{"encoder_arch": "convformer", "model": "image captioner", "dataset": "dead-leaves pictures: piles of overlapping shapes", "train_examples": 145000, "image_size": 64, "crop_scale_min": 1, "horizontal_flip": true, "tokenizer": "char", "vocab_size": 29, "encoder_norm": "layernorm", "encoder_norm_position": "pre", "encoder_activation": "gelu", "encoder_mlp_ratio": 4, "encoder_parallel_block": false, "encoder_inner_norm": false, "encoder_moe": "expert_choice", "encoder_num_experts": 4, "encoder_moe_every": 2, "encoder_expert_mlp_ratio": 0.5, "encoder_experts_per_token": 2, "encoder_shared_expert": false, "encoder_patch_size": [4, 4], "encoder_conv_stem": false, "encoder_depths": [3, 6, 3], "encoder_widths": [80, 160, 320], "encoder_kernel_size": 5, "fusion": "cross_attention", "decoder_width": 256, "decoder_layers": 12, "decoder_norm": "layernorm", "decoder_norm_position": "pre", "decoder_activation": "squared_relu", "decoder_mlp_ratio": 4, "decoder_head_dim": 64, "decoder_fused_qkv": false, "decoder_bias": "all", "decoder_qk_norm": true, "decoder_parallel_block": false, "decoder_inner_norm": false, "decoder_positions": "learned", "decoder_cross_attention_every": 1, "decoder_tie_embeddings": true, "residual_init": "none", "optimizer": "adamw", "lr": 0.00083, "beta1": 0.9, "beta2": 0.98, "eps": 1e-10, "grad_clip": 3.0, "steps": 6400, "batch_size": 64, "epochs": 2.8, "lr_schedule": "wsd_sqrt", "decay_fraction": 0.3, "final_lr_fraction": 0, "warmup_steps": 120, "weight_decay": 0.2}
Rows from block 2 of the text decoder, named by matrix and row number. Rows with one number belong to one attention dimension. Each number is 500 + 50 x the weight over its row's rms, rounded and kept within 0 to 999. All counts start at 0. Numbers have three digits each. After the name is the row's rms in percent of the matrix's.
# q: cross-attention query (decoder.blocks.2.cross_attn.q.weight, 256x256), inputs 192-255
# k: cross-attention key (decoder.blocks.2.cross_attn.k.weight, 256x320), inputs 192-255
q.129 097:560516408426540509515562604466539531506596624546535555479485520494529541555514481509568481499504514524462523387496527501487375466494528441546538488470469562476538560442493577535421591538505602
q.130 077:426492486517570376498526464466516485432571504510461546464491499512499493595552597605556457474459483426449497553554566451493411500429487449503530492489485461521524494505508531557501529463530538
q.131 113:558562474419459505497559506481518595456565584514487534409499511452566570508506544508521417510537469497468532398489476502472417430542549441540511527473505539553613586397495609529466550563507520
q.132 078:510533481518550482509547483461512483463548570459459546486536470495586520567452505523512567476432469479376466452557600472420414482510491411551482418507467431529531458466507577461536542488534517
q.133 089:512445485437431511537435511542529481492479540387517429458463571520581416440385498460441497519524494453511465600493489502525503419468443498380524557546570501433495541501519410510506414533468471
q.134 103:502522478415447467424512501516591530537587601402511542504465527486579528574418539529506545511456477462461466568553552439548450371499499478431548471469522454509627523514562454564472529432472489
q.135 082:515526503608551518526510568425530448472464471584564449472588452528372530518525399503527523476460510527502526459542552505369468503436518474504523473531498534529394476578470455407578500451521556
q.136 091:484517492508582519496548458489549549438573583496478548410554473486513548570449454574506472539440420455399510462552568429406480469485503460533551473623482467597568476532468552460501534515538556
q.137 087:406505572510505477486502431493527534453539489506463569473498469451528556482500527512459433482487420497472580475453462457531483542586524453545487443481380418575486488415482598466500460505536498
q.138 095:472548455482561539526524480503526552420571561560422551430516436467561574528485520543514417533498517448418516419535581448439456492491550440548540468504452470583502488429493576526518544475612529
q.139 079:525522556596495497527456543421482462525454455496537474545509568566414455402545404399537526476532533526543527538569451518498583509422455520469528494464554579442481525578509464460566503544480559
q.140 087:585455514520456485511410484532514474597407491506591442536479539613412466464498418479478585551450487541516476603579477438468578504413402560486554552559551577466432508583497415470557453428435511
q.141 088:431554435548496489502554541493549556410518460613483497455594453506468506582500509573577417489481470491415521451549527515443496544445524457521578428522466428585468482496515543459507489432580505
q.142 070:501490458405465522464543521528487514476596539383466479595419599428558539479529579502560430449478429520452493508482507546610494473557457617425461504425478433473556454427470551505475510541406414
q.143 078:478520492538565434511489500455542576404560529566456481456518403498523543611475497594507431534499458500424496531548523435468506581541583412547521460566476478599516455468466513459510467482546521
q.144 112:478568389464514499457555575491591523532600551421480526527478460529520510578510511507608520465412499419456446472590519444473418440442468505413563445455516485501534539480585479537564599417501541
q.145 069:418470470483441452483558403533537427467443543418548493619442551500558496476493481524438521550601513517546480601476454528614529522478463595491416533400515548437530494502553414518461474469354443
q.146 079:412438525496521558488447386520481508553461468528442472490507554512503446491467430521452552513553500543532511577484485493462544505580459471484500515569485516490470467524469440482471447463466479
q.147 073:509498555507542481500556440458454550443458596606480527424516413524558554555445499558482480465485537536423484489385516506438511578545525410570514539521498502531489555489477593455438490595550509
q.148 092:388573518511557500506558498476529508491588496510517582523483468471481574601539496578518499523488442441453509488578524446478470491525555405498642473545445373589572498535534524529507502437567510
q.149 164:471571420408520491463607495489610604493622574495444573461433513442599538548498548511514495472441478447390488413545529495500401378492535441451485482500475498509576600478523531539502547503561511
q.150 072:584464514549536502492401536526543439500390525545577439551453524535405432425456478512475561462542522525527518477531482444427587476456536475519516547484558629505449542590522429464599419537440546
q.151 079:467495470520562509447559491539568524529547483509463534476522426402584569611457595527524471469466445439434479457521556463479387510541504409482526454477376378542581524443482540484487519518572520
q.152 088:423430563520502498494497431534534521427544505486396563462569472424552548537446536541466465517528488468459497506386500486523444545519590427558476443499419443570498479466440584491470445527529513
q.153 117:491464574541491505530402504508419415523359381540547471495579467523440494472490453504422473557553453537602509549489483501492598572523468514515466510534486505470403400524465509438469478491488504
q.154 113:407591394468473480489569472526603536545586555442504516561443497458591518567445522556566540461415446470447454461522487410471480399519481472444520444476460421558606536480590488568532529445532490
q.155 095:514453556536519504470457522501447487567405414500535467521521485598392433422519472518467534513484498485538448565536471434501567511472449540469524549497566503490429441595489437529586488472437437
q.156 105:609467568526489472501420541495462467497360472544555478430560485525392466440557460413517520537522537594545502532467483583523574603510506515494463539501513587487422473529429510469433430544430521
q.157 158:500417588568465501512395515541388424507412421528515457537554487524382439446535489449479501502529489551621540578467440536503560590501463553509477510483504479468391425543461473416515438520418506
q.158 090:461486533470460467496580524549506568424595569430497562493497443445613559574461545496522452489473445489467538432496490538589457454586559522532466548445454487573585509371483583539430552565562437
q.159 092:485448517560479541501440541505439489552410434518550476512499488585386472478510459491480586528472494499575465565549493502453614555430407494507531489550543516429446474608498394486574444425493513
q.160 081:437432600520501513493398470513457470525455450495474508558535529574439481441475490494468550462469545581587423560503496486517604503532494512493491538521533489409449425527488453484553440532496439
q.161 086:579548463483486508471483541485477507553433459525613445610490541533383467506529427504551584530487487493497485575576448449521534460452456553477544552523583542423492537531521416518494473492393534
q.162 078:443496559561480486540500486543405448433506482496440565483525457451576513549486511534444394559506448533532531492412469541496467516595547515561381444460438433481509415404491625481449502496576493
q.163 103:564529447413509465509568563520555549516604624461500540479437504541582510506458546474576507434428509462455501430519528527498404378478505449460508550509533526482638595511503505547483603467502526
q.164 087:551465458493508544443429501525535521515493469497562458600519537572429457488564429469540505501502512506557476526563508482509560446435477550434601516514587543548450487546550382574571447406429513
q.165 160:513447589565480518537425498489386434473376393531511438467596523529424470433529456452488506519549482562608540537440480546498577627532503552534471547483511540498384435547454496439472465535454488
q.166 072:453507451456452580509490546511518460588462406414537511552493548528466474473513557509533520542456458505593460585575432513478494466521423652434454561461500477467507517529572494510522445457427484
q.167 124:448535383479533455480525532526594541508596582490458464517462475555545495588444468555548564524384533439411460538598603395455506387459511470460576411584496486518565485553578443564528529410513520
q.168 093:572438499526478471494402511516447452550409437506522435523507537580429437463461486430537537526494536511550528549478460523514544503471444586449502537462565591479447486539467422451540484463391501
q.169 090:538511487497533539496434544484493502589428438520513393538526560566421413415542456465528542487525566524562454547524530513492596472472437533410558474522594566453429508559520371496571478475432490
q.170 087:473512477444455513497540482564512490514544542410553497539401588454543497508547588490514452486484453462530463469475477500602483490578508597400459522421460491436552538401479538561427522503423437
q.171 119:478440602569450513504446456488436484495454337571503491496548482459426478415495453457420478513549526516557516522458425574537571590550480587544480499528495474549389398461437480473443462564468420
q.172 077:535462470428409488508524517523491503549480500408570522619388561466468448450509502515502580472523554525590488510493382515474487461502504567408432491427503452422495535469562409522454546538392488
q.173 086:577526424546450461513508558447449410415449473571473431516517452591451443545515514472549514462444531561509500472555547525482472483393480501496506423482518587502490483557511516497569612428449575
q.174 097:503485596500450507457513422514433533541461423511526491569507521501517517429498550466412493532567457484542555467440404537554523575546511576512415548433464489498458505461478522510446487586415472
q.175 098:563473620503494499462476494492413495472356450539550486465518499497507481407517465447473503477606510530574541485439442619541535544538511485562425579517484552451432480507416540470432485609430479
q.176 081:479523506542538515510500517512497517436463458634541477467555399483508527468503547456478473471479471490453527454452512479449468558521518436587453516505477463535420524456396578419506505537539480
q.177 084:499467540493417570516473450573584488595514564422522491505464559469548484429422474500499544527541440551470428560499518504576539399478431536434484510543516515443489420511517479501565465489488517
q.178 075:488490530498597546547463526504492563519553487456438495489486503526419455491451487610458614538425582493472432528563607482432539464504518501475557467563585504512486511555503451573602465442473541
q.179 137:490590419426534487466609473495582559462632589476480557489470525418608563536471506529517469516440458464420478421504509477477425378507507468487483470509484463523577555435558534567515567471573513
q.180 079:443476497487526499483505478491470493407578582524431527479516469434516607564505453556529492542485491496457514404451536577426402546514581430532460419515430485523521527489443610449459513469572531
q.181 118:592426576541434485518457454497405453523384448528508508479538524531418483449485529450431516466588503502581522518440440571566526591551512530474442563454556489440399460533419505422460482571433472
q.182 085:574484489491533653471507565525471515520501521532578471453532434522485538417551499429490502475446497517469527435491429541423486533540498514529495560482512522454528556501403537407472497551577491
q.183 080:480547470441379494457565564517492456551595535404494484605432500482509473497529533471501560464497501457516479468546477552575449390462444591363510481462499419430500501436534513549557531497474499
q.184 148:449572383447516493473545489510593516529609586459512507507427482511604544596477493547549559509411518441423483512602592435446476407461520439431523475535494510529577522515594468583509558447516513
q.185 080:422484444526557493473569541426535533407522463598471533497546405468462535553554534533507433516485508508464502490519534468474456505481560411591575439555472536624512447546469562521539516440578524
q.186 097:525490571557532507527511517499429508423411508582517506402547434493470500476528508507463412496480538552551541409464456551485464612546534516571478552538474512538485546436419623435406478530521466
q.187 082:553483522491417514550533551560492527486490484420549539580458555468475490467499530392434464472578472477533471553465394491591531490485441581381430562470534472401502517500544456549441471507395409
q.188 081:444457592458479496536473474548505484527466520450573487567417550513486517497539517494414522576602477463589491540416443515538535444567442521456490494499491492505487454496557430521413460538468415
q.189 082:403534600550552442454563505488490547430554441531407498462485462479484507586561532514427401481525413474473570474465479506469463543564579445531502451507432397569474444481467520525452487481555478
q.190 107:504500594572524526507414441531455416504441381488552468547514530520380413475488510519495544498533515495565531617476430499513604561516467547521466507517486529502473453537518448451559457457433479
q.191 074:541489476475473427519590475523492492434551624517417533430492540468555528584416523506518483438516516438481472474402516531552436501520530449575451533392530531489538478462455545461453508559568444
q.192 095:535468494485471535435537476520565557559570612557388542453438524388618653594529472527509467406475461483426478441474469519472502442579531448434418488558495484514610598487531506529556578471562507
q.193 089:490493540493502482503430474514428437425528416470507562483549426568459491465527470460506522436543421487583543540461458473524470580468512502578515462526535469499496413423442522385460531571487402
q.194 145:557434549450406577559464493537477448412494534507533437339557484488553498507480544384442531500583455565553540461481539615537483493454486468510441500522482522532478405478441556461479479522450561
q.195 110:410464497600578481547527476450480494565385397529554482605522436551397442465554470533538507528509479496490551574468500475511516562500479524612601431378541447545472464476521473472539471514494452
q.196 120:577496581466413531604394504544425491426447476491583447421554529553519426471476504403516517522574458569613491515491533557479490502459465478536484554472525571494428438503403521452444484480421537
q.197 114:415520479516503470427566473504581583488627502521375616506508473409506615509498520485515493451467544491442529433460473545465487438539552548508459481481441450523578554429552486516541550533599483
q.198 095:488523468497481441406538460544594579499590589453377618465512531405535613546508532519500481441453470429480535400445455552478481460558539523438488444521473420462601593483499575527536524485528496
q.199 109:483512420528571480450596523495545527608486557485448465623404547493477475531535492568486483529410581474480459501484517438486486483535491495473482529476509504496526598535559441588536491508536495
q.200 088:456491504500473512581447519468443439406410359546604474486516450521433515499574496427491511501512522555496565509539547528466541590450490449576501465433523535538454443490449568447466512528540462
q.201 099:412524503585593460457551427518501452564436475549542540567492428547389531530512444526538546475449537465506549614491432419444540531525486535554594450472518466421443494498506437476484524529540425
q.202 124:584487498377432538553475470510543494384527603521450474400500606477617481531469553427454506495533506526517482451481510583513461428454476491465427569569436559489500538481450533482463475501440554
q.203 105:470511459506505473415617510491573587599501472521455607552438517429520585521520485604487435513465565486432511495515454414488514453514518510463466466505435486546545601457603502547535464571575488
q.204 103:568504456553572501466522554457493505601384481508588447596440515518497443515512434597595501554411535434473442510588578397501573474481417484493582542463559497485476574569538467535484543430533502
q.205 138:450521476576581422461565479452556573574503498521466559643448490512430474462485488584495461485504570489428458536521470415456499529532545511532547474472476512531489602479599429559543470514529417
q.206 104:519461553477457513630440493496476510423480548457512477356545576489524469437512506372498504527557439526542541492413550520484508506511454453563450527498491519506461442413417564449457406503367523
q.207 095:541485524514556511568445503507412440542421477493620378530499462589449408462505446533545527553494510498533456561535578441501522572399511457516591508508537534561439467521463502489469454481457421
q.208 083:429518576472490515495498445509451455362544543496461513393499590438558500445505569482419452421522408517541535468368398498421436527558557478543463497512517468524521508423456552428540536546405515
q.209 094:499506519493432559444511527515438471509593457549503481470516415498564516548437543529506557467432448467459531463548527497553446510511454431476525470599551448526573466516504540544491567466561552
q.210 088:611511457431439500537470595523556526456572627525499422424472590495584477494473496502556469462452516468469445437432613551515495451550399513460501591532496523467514622549523522560479529438447609
q.211 085:487543457492527462555488551432501477648481530509554439550432542514488448504524492591574496561475529422486496514543544486561469464485428491471607596461538505441486558627552445618465506445532535
q.212 121:533480551446390512549362468528451467412500535493527445386481532501515452451483505413480537538565501521595510509487529567477520460419453524517434507526484547498421388491431535451422493468397542
q.213 095:478501508458494500416597484505541587508569536493407589476459489440584614551515510525479481462469463480446493465432404492470474437578559540499450508535464418508579567459534552511526492579570512
q.214 084:446568442589558511407592466521530485583518465493511586538438437513462557512486497607480500501447538438537466548495408485528496461434511577499508440507480427457490463558519442515527540500571400
q.215 090:545484487512487534559481549441482500602423500559622417509495495540489431537451514516489555615468486477487431570611546452527507502375441506477538499509532596466446517600524407526476480428519577
q.216 100:466515484520465514515555466529527506449584515515407509476493553395550552508526521419494427443558477488506613471414414547533453485568532509519475480440492439582536564401521611466578435627478522
q.217 118:450519459544599431389574467519565516628505517460487536656438476521453491503512493554520501474442580437444443510513488398507556476529483538466522496485500457437553584509615440533486532524563444
q.218 090:509437553584536531571523534542394443477367432506639426567546418542452453504496500503479469508542504512541556585552499496491496551472509454570559523484559495570424396477461496446492509536468444
q.219 100:552535486528508515512447522457533442551408495494562403537488510538476413546451411561602572577401541444482429543548577462473519494504430453463563553429569542430490508602521436568498492377536593
q.220 092:435500490495525398427577435515609584520614566496402581538466515469480607473484542500443471499457524516455497468408428479525493443573546567462483407508434421446544585408501475517551486527535466
q.221 098:497457478547511519514627477485533526602422453528504485632511464479480510504492500579528391540445522554427487527502491490498475545486480522556526482460518489533541609419588526539518463553565473
k.129 085:496477480537467465580550502478481462527548573434572592438428575507543507491487507440562512460495478390542484590518565512535552566539572481435599506575496505503422508565532465459488534537496554
k.130 080:434484597445519487564545542518448445483524558374477478497486467453478479517516549366507528463494491538529428522516441533424570509555529525457508528567493453537559420441598537410560592518523495
k.131 085:430534514513515460507504554515430416505578525439486547453438576527534517549465551498538538485508499395491479528507535496526527587506603478445466563633447461490494557559508517418454593518564581
k.132 077:500414610480509544524495517554462449521535554471532521487459464524463495417569534421504456541525509526517397543541486570449573476563494544432497541576566441486525496501549567476522538480505499
k.133 076:516531409544510401465548554417363551485523456471436573560519547504460534470483485553522527521571554471421605459445432440514401476493414455503408562426505437451641554412487507537383517452524453
k.134 086:504470488508476504482488560444337472547594486426479595498513560419476566565528522469575549555515430468508495543485551469517544544505520496460431523546444494475498457473525492452478582459559507
k.135 098:525473504563508499522507436493667506479477498562547432467434431531555460470553488474517519468440476535596434547512530533491529430488505511411587410493533574507405518549550433558574362477459460
k.136 095:481452530483525522545530557517505432517498582436493528483498459532511523450607531437569454509483480609478393546536496508510477515565520611455503498642592436463416533539568539469502593435510469
k.137 107:402440542470578484498516483532559459449489564481497408441513432513477490535492573453465468481509503560485496512554505581445483493563501585517509512587555450501536464514477574418527590488454599
k.138 093:449454549439503504481509524490511443518546624402530547452482454462488486530586501427569515478473417537519408539557510530495500600560576566428527483667543442497469533588532533430533606529496547
k.139 100:555540462553455521497489407498621545527488421610555443535465527532538443503480457549501530513454542468581538538442547497485526488415465480463608425424473546507453489523508419547555346512469458
k.140 099:604554463546450512490528477468506572551436418581478487567503506519509483456562467585500541534545507521536560521420473471525458436437440480511479438413498581514451547511487472584484380470476421
k.141 102:457444500500558514502523464510606496472509585484523438470474403524521439490553475394506461425498450598560400541514505524478533521519490572442558437572585494544449464568535484452619503514445574
k.142 091:460522503446431512488482576473325478543523446441493586493535602417527543559432505493509535452513494388471587494496531459441476600478564466522457588475419453498563528379528511453483546496544509
k.143 122:457421482461574481499565455499598500452456555515517403435484415525502487519537509479474453432471501619596462573524478598504445462503475589498542469610534464530470508590542514483537510518418571
k.144 084:463478526542423570497443555521363477568568528428547638501442547441553548506523521440548572561456412461532491525495535476509541584538573500404485580578523468505414500495540471507537554519577507
k.145 090:430509527456447517459515518530384502512552467451466555497523538453485558582469475488517529509527526436451507453537490473399531554486500465531461549430448444503532499372457535453423542531556469
k.146 082:506472447458571486505477439521557571451402498566455365525510406548478495463503495546460470551528605642429511429528468537458474418461435533538478451437506504498611507508495494501447431473498476
k.147 123:453435490476541461496546515500556504415532563492528445399524440538481450511498521489468453384537522541599484552554551567496404474502473537489545434562492454558507571605523536459528520523414557
k.148 080:407437478449532520539456494524466457524478520395547472457496421493525521457558511361517519488421436540554424550518435557521521511513548556404464470620567499450500500463529520421543531484442513
k.149 106:452490494499469480532479545444380475558596494410467587478500576499541551514491515488556550515515442422496521555496596460569467541528596507434423522558463449474515498500478442440464609479535588
k.150 084:614539437550462519477504491522589586463437427650481412553462475572509447477537482617492484525536546519503497522439526528543496459484407459492549477461458585513450579525467437549500346495496466
k.151 096:427447571456573543525523539492471459502528609394524512483471436505498519461520551389504450496473480510461483520561469527471548522562544531451434526615557469530517486510559590439539584500511553
k.152 106:365454504438573458485501501478522445403514601466498446475567445513455477551467569487463413430480569526538496514534493537483461472519533538500523521591525464530600532564458556444481537509468522
k.153 083:491537532483540498466508430531650522414431467578502379489508475556452443479529501535420420461452501567489487468553445519458455465474426539571555477455509509494493484497453554553479403478438442
k.154 089:469470486488471556501490511463340450554532533424500597470476489474502644453504494451584574548492454460479476528517553534536500509555532484441365525589483466457491496488571507458466584448545543
k.155 106:544523419540465503488463433483560573530425359579470469540506522489524496521498484585497513515524530494503547484422476499476481476429417451483469456378463546519532510473479464568510388492503470
k.156 086:513558500504520459489515424528659538433437463570504467517502508557456437548423472608381476477510550531523496499519493492457521469486480457542622461405496538561489542519469521550475404546450441
k.157 105:546496470489553525492518459562612547492388468585525391536527472507459395494466468528453439491513538539442480467495427518474536468466457516545577460450533569527509459504528536545533379507489447
k.158 091:441494513462462481532424581466391442506552521394460557464509528419501510576422505490498513516490478399452519490523512474539499557530606511530411579546529454511537494443446545426472643519552515
k.159 108:577515437539495562474561455511598518514395423618451431509503518516552453515511447544449525492471528549481498470446472481492495447443420487474530432432543576479462504545497456532517348512470428
k.160 077:565475469541502509435447500460522544469448446551499484568551512508489512531467539608493462490539538583502523503475427457456430408392396446531410521428499537468603535457505461513460391485533473
k.161 095:631518501543419499528523464469449539554482416544507545543466583503574530458495427526573607539529495464460538477421530464522500471432458448505481518392464538514471490459513466528467438459498505
k.162 083:417444565438596478491556518502580498443442575520462444429518438508408449523485562462397386426505526573485504490541510548420460491496500526544504516533531498508584491537440553444456591545491562
k.163 092:495521551542415509534447564480347475503620496442523615464497559477525524471455473503546552534543447365519477577468594443569505516558583481452429547521440471515477558520461494455459574465575514
k.164 101:568520423532419536447499444466516529585480370542489494563427527504573520505518418523543548571449479494462574501437450388513530538487481441475499456411542529484417506467502458568551425521491392
k.165 102:511526507466568487484515414552634562465419536599540358510501436532490392503465522574392390434480559542518445462540430553451464451502414533562576434420549508537470516533512532525526433495460439
k.166 127:606522487532424535516441497523442539540514425491472536566488591464524564492479457506528521590479475457441561450450464408497525516486491392533464553421493513460485473434475480547478496508577430
k.167 082:504416480492447549507506558445393497574526538426478580542490459467540599457603471403592523574518464524515429565471532514566486540531535506389483527619566446461465548526568507441529560472496504
k.168 100:575497467523455525470452499499546524530469403635512498516513563531489481471451457612469503519535553449519540495443529462534490479437471422545493476350422557510518485504502435531475390499531437
k.169 108:647522439545411565464517445498534550522485389590518497546498535494575520507536458537518545498474501516523491529403472505506519507465423479513532492422512536461458530468527436562555385477499442
k.170 098:493493481449465485538451535461355476498539434467486581516489559440497586500398547533502483573518522386454552465466493471524505509468555423578413591467411485485591496416515564516446591511569532
k.171 081:481571451465517479507457434532601504434418494530461430532522450502443493474461539580441454451471566549520564419540481456453467421475480541579525466382558526495610458502465482551502404526414494
k.172 114:502578496526478488509475574450381496546490418458445581562494551424488541505441518545549553594543491407445579466441506405507546492475538423508398552395466511479570499400468510530440543544609469
k.173 080:595439537514478532519448448589564504557492506524571557473425498481548500521520481510575510463447481530561468569527500533482624547494452480443626482500517513481395467539577459492585429568513439
k.174 084:421613497494465497427458487425511476501477485575486407437543576500520484533356509573491498462537562437537557442439492456491434476432490468591454484385484530582558535468461442527488475504556515
k.175 083:514608501479494504502545480504642484461429485630486445532516525517499459567431481597369453489539563466506506475517511512541502469431496455557583421392512552486519541580411510497501413540510501
k.176 094:511468515524540498476591448523667480421453583572508396436477415538466427490534497490468429454478534580534474494502524535507471448509464519485551424579489520557475512594529479497548482519441537
k.177 082:606451523484496471525515579497397489498539521474487559614526516440492558428594539538495424601513507564399511521487478449472424473513459454493424592509543468402632482445486548470449550454588431
k.178 068:536463471551455504535519539560460459505478527478519510540512432560555502608594436503540554599539493505497424561549498399551543453507447529419560498593568562435458511592532448468519496483578366
k.179 100:433492527527443484491455553458375469561563562390491605457472555495546572531494504472547533514520478468536485570522587500519464575515565516426417569586481467453487546480515502458478585516509594
k.180 096:432441542453588510513520492540562474457522620473568471443496457507464455509472494442452444410518504550531397540561499525456564476507510556502567487619532485542539519559528577398532568484448536
k.181 081:485549484453506446516515470521571558493452521618500419508548494545496399542422533585405417454481546486498560481499468437486483479488493499632512464362487562532532459488470517502428442556513507
k.182 063:549487434591478515500524502529615460523476541570597557471405509603527507435464501518522495528571529445555420509490541447605508472464556466445526495421483555437513476552474500565495393495539402
k.183 107:488557485517455499531445573479400490567560446439501616523461584414544533515515528508538529608508441390415522485484496405504570585549588414509465604480476516478528477417529534510493556490562468
k.184 091:497486525537439493474496529453376464507590488382500595475466516444506593467569462412630589552487427492540494563517546504561461513523513495379476553589530454480444488508531493466492555478541524
k.185 113:460408525479555539499506461561601450486521577470556453465482398526536463477552516447478502445453488555573386522553511591487542486521497538429550416620578501494479469555565493432588491494409529
k.186 085:519502543516584495438554435520637512437520530568484433462503525547473437522403500515408439405487505498549449509535499565484461432454471541562544473515486527506497540577422476478514482550446532
k.187 096:466578487491491494490454523460416524533497425435472529551505580457467494538461527531524489534524484404460590478458476440476547534487519395565412505439391535557578464434460503526464475561586518
k.188 079:423577468532517516518442514430444544553525458496450516523502565473514531542394537555499489543543482418406589463510471435495510492460549475545452544409416492514631471395475535523416543559539469
k.189 087:359489486444546472484537434521574478461456558462457401467520443528452493531498537481439413430498510588550448491565443593427527541560540540497511473602530504500495518523521534431531541544469554
k.190 089:514533446517482551515495406500551564449364461610502430525509455561481444482475472560441476513512533525484542421456429486490488470459414467533491454368518571483544470512508498565467418504488397
k.191 079:423500579463563507572521580515499445477523554480541506440489509522421505551476568458491451435524459475522428468587511536470514518487511476496488542553441429469535455507502571396495597525529497
k.192 094:575507521479567488493613561492561438499556501448443562447469516519482543447529527549502532471458497493460524479508513515495551527603437458484481562475422448433557540480430419518461561538502592
k.193 100:497443382547387561521411387552500426496439485564488522505525542507551494557478444492522563529478485438486523483413523443520545541449561426486478448410583526526495568490476397590557499551543439
k.194 088:402657456523490441541512484497570541604411494453489450488403455443505394566558407488539479606411462510513509410465524463564507444450494519463534454520544548546486493502512457498526505505476437
k.195 092:530459445502466534509422473503432479457550462578555463527579521503528518517422568531462452467584589515433492492519522492444535496529543495531546454446582534517479474447594591506504474454517454
k.196 103:445609508524404457548513459466495586555409495466540442528467461449532475496552446495558548567483477534578537490423512431549505409441506510476491480498468536525511511486496500537503468483452441
k.197 118:593422502439597493490538517556555407456577496521500605492487545494461488537456518521472471484498435431440482510535519540473527590649510456532536547550468450456518504464501509502524561548547534
k.198 101:550457570467576480510564479537554444500546527486533591461472468470481474531500509498492445477441435426494473501560541560471557585577502487526502541581449471508447555504475491464497579556536538
k.199 098:550463540440591493490497574393477533426551520502444468560569493547431551416531590507429417454572609538423512526574445554406453497525460528507508536489433444453596446474538553452497476487508549
k.200 087:427564412542410526502403465440377511533511465567473460574522507452541495541506442522505468578535521478512493487456510469502492474457526458489471487412604540550540508487548539487442459488522432
k.201 120:554421440539483538445426482497414463435446500605447442514564573575501498483414541491465531465534569497467560523480460496477446505424497502531521464450539505501575529475497452530493493524492490
k.202 106:464589555479545458482585483466632540568479520426479538454382428482501490505625484472558517504427451532517472453468518519536502462519489520491523519518497466500427474513480484491473561517476485
k.203 093:602382541512607483471474528510500438462559461487526553483545505552517553513467562548435442497491527505443427529552486577428497579568471523509544519500477476451419506466541560493511563502549590
k.204 105:556436470504477501433473586501395551435554499537474418489575513534453479426453547539439472403597595545547532539485503554500438483390472524500464511477483494502617479542543593443463481447461526
k.205 105:571345529452579517494475526543465469460533464536501505528532557513448538484444557488454460459540580517457469542563419543404507545535504487507567516534535454447513455487566548480553472471511511
k.206 093:427627552452469458577477476455577557542429522466568464497454450419471464538547497474557479560483494518462437427482519463492571478532577466454479479504485491551475441520468520519476456531494386
k.207 105:489525448560462532485417527458434580514427506509462383539582516537495480450516496470477548534537576552488550511437464476510433474434472571487451438435553537528561485519520489493506425465449484
k.208 093:481523514524550455561580471571530473539499488450522645462377453423490531522467456477555527520425358437443442476537497510516590508569586489494462535502516484500441536453465442469463467559545446
k.209 102:493594504552469450479573525433501568572541501446512534473503501479488520496578511518532483513504454474598547478437633474537414549511398466534375581477409510537504580459467494507433482446537577
k.210 133:439579549424567405529582570463516587507539532452521527511504437435468506461558503493489478534471468495543524463530548495512476476539435475479503542534402504523503497501495553451421516499509519
k.211 089:477512496525486457529469546489479548468513537555543366541565515531492445500557484475424393460555572589558529496524505517479454403467436558501567527605481508546541411469609622495446497434412444
k.212 100:389613444534393494495512482487521569570427510469516443517433493478543446557545431442531535554451495511556514465431506477549467427418538541469476425518474511551517530515464441525483504528445491
k.213 098:549469551475599505441555490549541454481568531474509537475460517529499508510500508514446492462455449454468489514571524558416547592617455523512518554544481461470494489523474478470518561498531526
k.214 094:532329498541480540476504481551490410453482482555480478457527592578523555468424531505465546433523528477548504517517531566481480509465510514486544472499528457453570568539488461477560494519447572
k.215 117:513522492495458514464483541505477621477476496509469409542532532506508464459528539456469503448560569555574554503473508491502419438389423595517503461499464496557555497521511560488478462418426490
k.216 123:513566564454570507557526487460510463524511470429488575473483467456474540523555534532470462539493444485408440465586470475418567563655541468527499589458503494512404455425496520513493482531569503
k.217 093:554328473492563542464475565528460439419566480498480538464551520519489569434451562511482481424585523503486547583547530522434456524491518470539519550490489467466536549503570547461529492521524593
k.218 108:510505463561389542499405474475420526486457403515448417536535516491542499477471533531481533544544557498480516480433431431497486523484490509530463462356577574531488470500538479533492382519532485
k.219 140:480471479492478464495462561504451582472497507528514417496572490534480439450491522522428470437565574561564566528487514522525444392375477544488487482542438506537584489500549574468424502434451467
k.220 101:553398504441611520501526495555571427476513524520502553460472514576479471473438536493511462430460474460467461515555480565449525531551530487536578513542467484429487512522508503512564520545513567
k.221 095:561490528476557495481415488490459472472527477495487422490619534556459552517449547512422459496598587515404495528571428523402506508611522500525512486465581500524489422503629610487538452496503481